A small text-conditioned image flow-matching model, trained from scratch: batches of 64.
Rows from block 4 of the text encoder, named by matrix and row number. Rows with one number belong to one neuron. Each number is 500 + 50 x the weight over the matrix's rms, rounded and kept within 0 to 999. All counts start at 0. Numbers have three digits each.
# fc1: MLP up (text_encoder.blocks.4.mlp.fc1.weight, 2304x384), inputs 128-255
# fc2: MLP down (text_encoder.blocks.4.mlp.fc2.weight, 384x2304, transposed), outputs 128-255
fc1.18:562449423580466491469570530515487458480559555458514630479399597464463577548544428436493493423572503508540474551569586522499459445456526520438504415555529561517570501573494497484447540513504491519488533540586481461565547481462554552488487505534533435427468520563489500436465539488492451451471493535449496441524521377485477521487521524425450518442467495444542459562474491407573468437569
fc1.19:613468501507613502564558481418557508499425457573623632463562348443511524446537559448397492444446596675493523462474456525443532560467543426537574490458507519548548441547574484530433490518541442471566488524522508527408517580433594432529379494488505491695488388531611431424538548474520391561557552457605428405417323661686533591396533498531486503519533469542569610440356570582346391547503
fc1.20:521550494437404456488472511435528565526520493557480513499589601538474442466393415514579544375523460536444531478461495476406547455452479484583460550438452546521461436573563493470466485522513487576545490487473412469553491550465495448495411474505455540474441458528495547482509461514522368422574542528601479412526482627425524552530529563501405550452483513533445466432501559525507590499496
fc1.21:529454506578475531506508519562559423471420461450467427551427585487550468454495496469380469558542514479485516537534615580516552467464518456416464484441497528579393475524480509546469446482484507519501466521455422509412510500433437555465476489548451469473565467451484539457585452549441508574564518537437462530519491435467456418484517515482509442630556484523523543485580520509427492520537
fc1.22:437488510565400447532534424352484497523506452604522396513511406441511479495435527550474437509435541497529543438515622484537422501464543544609428481443559583494393510593558502453537475526436490481548505591433429540543460453478524586495561563480489490513544504556478570440560545459430491546492547433561526551530495456452578491529543517505401558451617575606486505370382487468422510552576
fc1.23:543449489534498487429452491461571515459484512512457418591404506491551524521445472484498485445584534527546392546438442530480462505550494519495529512550529590445505483542426430600449594415551509440548487454429576521494565531457447447488457515473386600460539494493584466524385504457629586539536443402441469494540483570570464356397460447496465444568509521473526586480468499495529514457568
fc1.24:482492433539548514523501534459546497579436505594472483447505473514532517492547444471490513526502594574487539489527463478512556504555557474480499532560466514540505533457501480519490453574510490484434494519566516482476573478500456561490486457625476557611515518524540455498477458498550377524390490458526525461549468457509521460410483510480522446534639473525541510554509555518419473513542
fc1.25:425574549490506426492494559483466443535559588596481546511454588582496529466521473582429438456420481497491523455469391479464639514461495536453470493586460530535514437500533449499392400513563455464425469514495486491554527496504453485531495561499529473551568498557477498432458482515358440457431419423353535495627512509538471471424358527486436507479537538489496454528466579458545533469448
fc1.26:525501527568481464444339502509504479530523476549445459474512460572540574465435444490521538442530505525551521485459431504539473480563482534517514467523479496504508521479487529470490509521510508478447469552525518494434427515444499532441478534519557499572518569534523463535520502434554460474500519516545532442451498517487462459484493501444441434549427525555551490417502483455435490432496
fc1.27:586460568504506432459447488548563492530483510571546442489574501500564604512574518457489453483465502566450620618424531507506515472502549541548549504513444541602524475491576413524516533514668493451540452526557458515483444547409510471467480555428476543592569529548441449482587527521478491479528511491445498546476441370521594418484557571474435497466512502525512548461375521490555481568515
fc1.28:512466466586446557496561496506485538479565514478449495526445458461548423478529458472426563473390489516459540469462530493460496556471482481458441489599512451558614525515504417484468517513452556550407546465512580504481507478502518484493463524435461475494514350469461513488502533508507562444440566538450471464481489578511508533431461470460451488524503505517480441477488541572485526545508
fc1.29:509462480495489535508476525571521566558413554531572432584523448490548463524579464405442487564503575513549534505484453412620601446584440445498560490553451467458531481605424365537540378468564461554536448527501546379467551470502453479575373446501453482523523415385554510387534494459564442495493376580439485475496394406493423470588415482554511535404516461472535517529465501471570402524491
fc1.30:395469495500455496551643507453519547491520463556526421519521541556557615477519406414604576481489536345533600456479356515502569386462524615476517424431425483603573372517592526552470418422498567430496494434509427493480520475477465565552475534432501468494544551479464603458433470542582442436508533554583551481505459552447469385405509466499426506466530556540464341324583547471509446515459
fc1.31:497539490468526525547457423490442525542489524520566523493541584485546529474419521513486487524532495511554518511447430547512454505540540505439572511498482473495549548504457494489564516496495592530511522483575509464467494528526484465559476551499486558527488534426553395511531485475499488511530505538548461512508469586473510487414510376565454463504526547501476513510463543526506490513531
fc1.32:488473483590538504462548488492565512468454507497488493533510486533523486533489488511489541482459437537440516505506482578478482482478522482503472492466460457487465477511488497544469484482481547503500535512538583498451515539488517482478560570465497500476578475471467518474493490558469546521513521515503497558490514499529465521530492520439504489530510538454481462470496486537535505510521
fc1.33:506527508527510477525503479505478436480426595457594457479522479503427488447499510546487480504472508526468511496520513508541494507436494497506450523481456502541515474409498477525513469489546496459607564423506529504482473513490502482472553524465565503487486539437498426462475489545493535422498537504537468475504545451494507445456576523439457472480534505441526508498455525522511447494501
fc1.34:515492446465447487536536471525479493510479492412512425471600475556548510530610524526476526551463446449516588495513507514522509540507497544499524544556577490553546548444483525526514517491560497559487485472561473488565476471401485562547547505362540492481505480471519521539484501492432523442529500553519504485521449462496569497580395459477486541539455490531536453532554569538541536476431
fc1.35:542450516497422451364507523553494562334496452474467542470515414453538472460545438513486549485385380409532583411427449509525401535463548449469482475499549471562443511459484530497533374531576478470416470464536563495405480440471510344544574421541515569443515505504526449479494514486531687621433538491550553575556520550587568469467580490497575568463547477412497489617592503459454517562472
fc1.36:596581480537581470429510576520494572436522480492504430525560574506397527479509494541515519472494511439468481527533445521413500512498495532576436416471511440542515466435498476371445517506526559472488509461527446501547454463442552461559416472472559505517527443443497532419420581505495478573526520467557450466519487445550615508556514512449507481506541438596532550542505537525517422514552
fc1.37:447459579550542469465548493532498522493442534519471414483527483514444415414493524568531558456393543505538505435475455590499519498534484506588428455482554572498470566495557442558527507462523409512574536545491507478461448450597534453541591530404513560426384500556421523503511560429499503566454477591455523517557567482411591478499612522437464463539465464502457470478337416486533460519502
fc1.38:610508467472554452580567500503512500545507540449499545456394572557472597554501460537445467482535492507433487438489513469563507595488488481452465506418477513541527512574473532499513510472397433502483547554510556469491605585421469473563470489391598478511559420415571626564492528522587486351421497520534507487479574583386452421509542562452450550581408456465528566488498426546503484536549
fc1.39:544487514487411389507484511470514500521442514501540498564490488493542461529501541562518488510537530520480498529528512430453457589497518523542443488483481524485428517496468426504498522518525513453409495437471561467479545498465491538594446485506452547472512501471482517548503380502443553486528466520505529521514547495487486467480515531462487490507503529529533503501474509508509485534508
fc1.40:542501567523523559592459512424521412571378498487473510482508384545483521574435504512445558485554405584581538489480397449560439494520530492456540495611447499521455534397465487436541489394500563420462514585609516565461521400614467465488528525473487622543479481446534536492585417522446460479417488575455466480473465531517486467608475536465560528509484460637599433604446524395497514491488
fc1.41:494494529518453542489481494464478466521540487476465460494534540507524579496452469488522505539487469449580509490440549511453442453494489471530532471534459507492522513518478523433537493487500465454464457453479470472569514515449527525480456441484531543471519560467565516468507510525534498546483503478500460463524474512431520589555493581524502500477537507545467486507490507509568491516488
fc1.42:530457463584461418400430514514426480390511502511503482440518550486437446442473486460547412469530509518449432556423562505653485565607490449379453546550530450436465440537511545470496447422422532506445498434405475477540497486457516508461497446482503583454447377449534577443503534499463462512523546558502492500492514546470522452433513522481443553427515492497560575474515509564463478467523
fc2.18:454525555449489492513485487449490522517388419577475442521577436562546405509454555574512507551464484519471524509417413475489566584481487487517532531461460397517441465368501468543537477485532485451533473469430499531460467497484484456482525520505499569590539479463530467542546502529528563525515532458525514560493502604463537475489480417542543466537551484533477538462499516542464506526478
fc2.19:354533442458400516415423507589484527468567521465418403507476641505512501506405463561682516491517383381554458518529524480597479477540471527499482521517496554480462549461439567468498556478473523525518512440471486468528538484583453560484565505561517473325487652486421619495455430556515546440418450535395545531602641384339449436546463471530461505436520502473484428611587367398595623421470
fc2.20:438461468540549493391467534530470462493444479398524501442403491466543521583584543461474438562438519457512503507530535507521454511591492542428539462578594484496510537492445529479575540547519516473516459484550583503454478503523569567508595569460528530528549554547457506554518524430480590553468418549414506544482496376519407460445453432513573459471527527430486541564489441484466401454474
fc2.21:461544516427495449536531482468479579505547535527509556525547422525458509545508503527577493435467526493506473490488423419522441523519473528550506495565535534418609521479491521488533530529530489487500553470511540461556490486515547442533517541491528499524442509521492466502461537446550481464484478475559542418480550533510536560499481457515509567392446522495500468494420517519571512483523
fc2.22:542528429447569557501490531578492555489484522414488552533488512507519498495526482425483586471538435485501485546489430508488531520512487464449534515541460412522577530447428486520441526468529498516469446420526544451453542541475479452573468481475485511496477489438516440599460433533584477468491463558409491469491478546505434454508425471530606433565451481441477452600577496530575512458471
fc2.23:315447599448314476595570502603520525718641500449587637356443577577531416585378470433524522457515526400458410398466546404506436622455492420566503512577481629599421494589520391555708519770514388430552547399591492504582396508318392500575445471496645430522349409467359579592570448548507568380575434617649550665514694616587505467426529491447529564467493580545580431457499531423446424478521
fc2.24:490490541471447480488518463508482485384564470434545514534491506464482477521465555550510517529500455427496459513447536516487437474501458503499488496505522480479458493533477554484446533416496484510570489493461482513546441520483553439497528556435499480390490522498464554491497530480469562503572492510504480550482507525507482525535507489525477578465364533484463486462494484493558523453461
fc2.25:555482528545484533515548486501543544496492444430484459471553446466461471576471552467602582517581566499505504537487557551541411459522499494562547507423542481483474528526447548495550514542411559531586512477477500521479450516489543502499509468512458501478440465537519511522545553532592571531554538534605503471435468486464530509565578514487566434530455452511514512436462450526446469560520
fc2.26:482493478492518507542630495472481523473456503471501501496485493458428466527544567494483522539505506475454472543488540496449485505411494432470470517477482517531481482505505461562492510477522519479542503416534495505554530497499483486514597426483442531468502472454501509521486463544481584511507475470526468559522495489567512498516543513537520590439558486445463482588523475519580488514512
fc2.27:378517539464467551572490544458488497514492488368461578523424507519507396548450502548484524478575497517488367436467540462505458551501429449538524481562543526412417517498470574549563527474345526472512579400559435468534549502499497524564538391534534431461467469401552508500414409522441511463521490396546540474533584696412443578525464463524536501565491457493493413498650423475418516388511
fc2.28:472500535449540427514433540479540486558432524506542475471553505560445533510454574505542490488596455472536485561495498509532474474522468514519537495400485527425416497507517563526508527460537449437588493538530406511486532522480490479534511531540500546510473590491526523506531484470478478543558493473535518495494498447456507496555524501540623511462516499467534538507474460473486481474525
fc2.29:404483537544491431438525544429460556487508440438438501468415555520432538426468530575593548542475464412496451513510550598386445579453530563502448515444505492577502500456598587468520552515556507475517515477491441561568460480532564492396568525535494563468502477559430518561444535489431531520506599473510453520513558573474529516430616465474479497579460555476489422496519496529392581495402
fc2.30:552539509489516514445345481504498428548458489447500545507472453400459411513505513478425414487471431637485425506468611477593444598567458420492511523539510540427391610466462469470565570550486431554524515549479540505506482550502556459493520520563543509486485486463498369535557489430472553560489520513442479548497512464553536583560480492463546479531452466507549616587439450539499509483512
fc2.31:506481499480520428486530558493561506484552448480521491563490378522433472533533475470465540422482506522503483498515527439491535487496482485561429476514521533512501418464496526519471514441497422479466530495417404516540539482510512574524544485519562453448544499591472603468466511535480497476432435495479546541476505509556507515595501593385530520539519428454581518509481446422496492490515
fc2.32:522527527431465512538456506490463494524520495493488517482485495466488531465493516495495473527565571470566479486497535425521495509532493515471533520508510533510529543478524507490523493497505458493504479491477415514525503489488495501526435431540510483543450519498530472518498488456515453495494514472492508458498465523471539489463485478547496491494509461526526529536498505475481503479467
fc2.33:481509449502461540475486504547514547520558429574385553530461561548491536561481508476516554503537470462508472488524484514480547498567505484499515467520555521479521583599533528508490535504425503511439462591479492477486523490513531518532453497503417498548444490579500564526499495480485482548499454499501493533486446560500509472574449477560545520532502504505446487495509446475531560528535
fc2.34:427421559539569547463560541479521477446480526544497550496448455482448503498408447554530487449576513566476511420439505541468562452578528539462420485436439576493476486543457567424509520483468434527517466548447459577449575494621551481433499506589483509536528523528458452479465494586503448515431476499499519490488510485543455462420515445484466515481543566536430556582446478474495425549584
fc2.35:438543526532548518599517522452483454632509537512524481525461492491475493539461545461515478537569588556502447507610522411445584506586460559474515577491550514489561514584544494486476558439454489581556521567506454524567487564553527610477477599459447427499492506452439485516509472437439410475591427489488454441451452443450472516474469462519404474496442531587553515407461479579536520469551
fc2.36:622413457593536524496510535405426547521336554340373459433463617376670488451469484486609565539415503506459556503447473547472621409535458484451556551269458547475515743458460492449550491425435578619459481545352507519623414612688650671376660506553501410548712677470457363475595469508670480576444501543487473317384366370530478593425506555463586540518477497544642455407489447533551588631457
fc2.37:553547467441483546502487452495562465505583470517554546531475543498550560547509472434479408526565432498487462541461526415505580500468516465437562525485467469491567496535497532422460497533487550509487469475473501474494497531450480533442448538549472493564633498465529505484492506565481530457553524418570517451477425527513422546441471488496520487465510526502525545500615563534451516498476
fc2.38:429532506514460531483393486529531493428482482553515440522561419470548420485506517461537516456493540492575557572520465508449508422521490515533512457521497484438468485421569478552534451559586604502466438456518442475520409433484511534464527511568430519535457539550420417480499504518373479612540497481520522517507498405573542524503419449503539463430582523539468428519503530465509488421459
fc2.39:362375495538436558587459525576596487505589464394498572367499468536494487499529485494479441456507422487418436542452463513554482544546513464429574517581500605505507438585568449570556519586427520522606530491694473505425459547362499404562502411482463556514546423482581447482475534493460547458597450457526495591443540625521473479453539475483403443442487442489442506489455543434497529369499
fc2.40:473473467486482477425495464534455547454568499491488500524537590451531509429590476512548438485443622453437486527475572515447573500484467471567442492374533504479548501507512477547444499567519484545543467434407446453519486580386475516499466459532511430469572516512473474508449546518549515491558517444526554517537542500499570574433530449549438499493524534387451596460583482570522483482500
fc2.41:644529454544588481478556512518480551499416507482451431464518551394462463440485507525590476509459523500435463490529487493507490456545507448470482535447550513539492491377501465500476507438433519554496527481443498534396500533664616563378547638614494442577552542484523534487518560461503422577459538497488490466503477410462475558428483508495515546557511489516534473475494509565455522508491
fc2.42:454515495430511563544554538496501518612489511482504530508440456469544508568519534513453520533492476449563565444562506499351471389406513555560569456465492537548506562476501499538513519591560486484531492533595523526467524516540514532544555548470512463524520597587486444529469475481526507483436453502458470501509514462487435572560482483510563441535488512462434437543456476415512525482497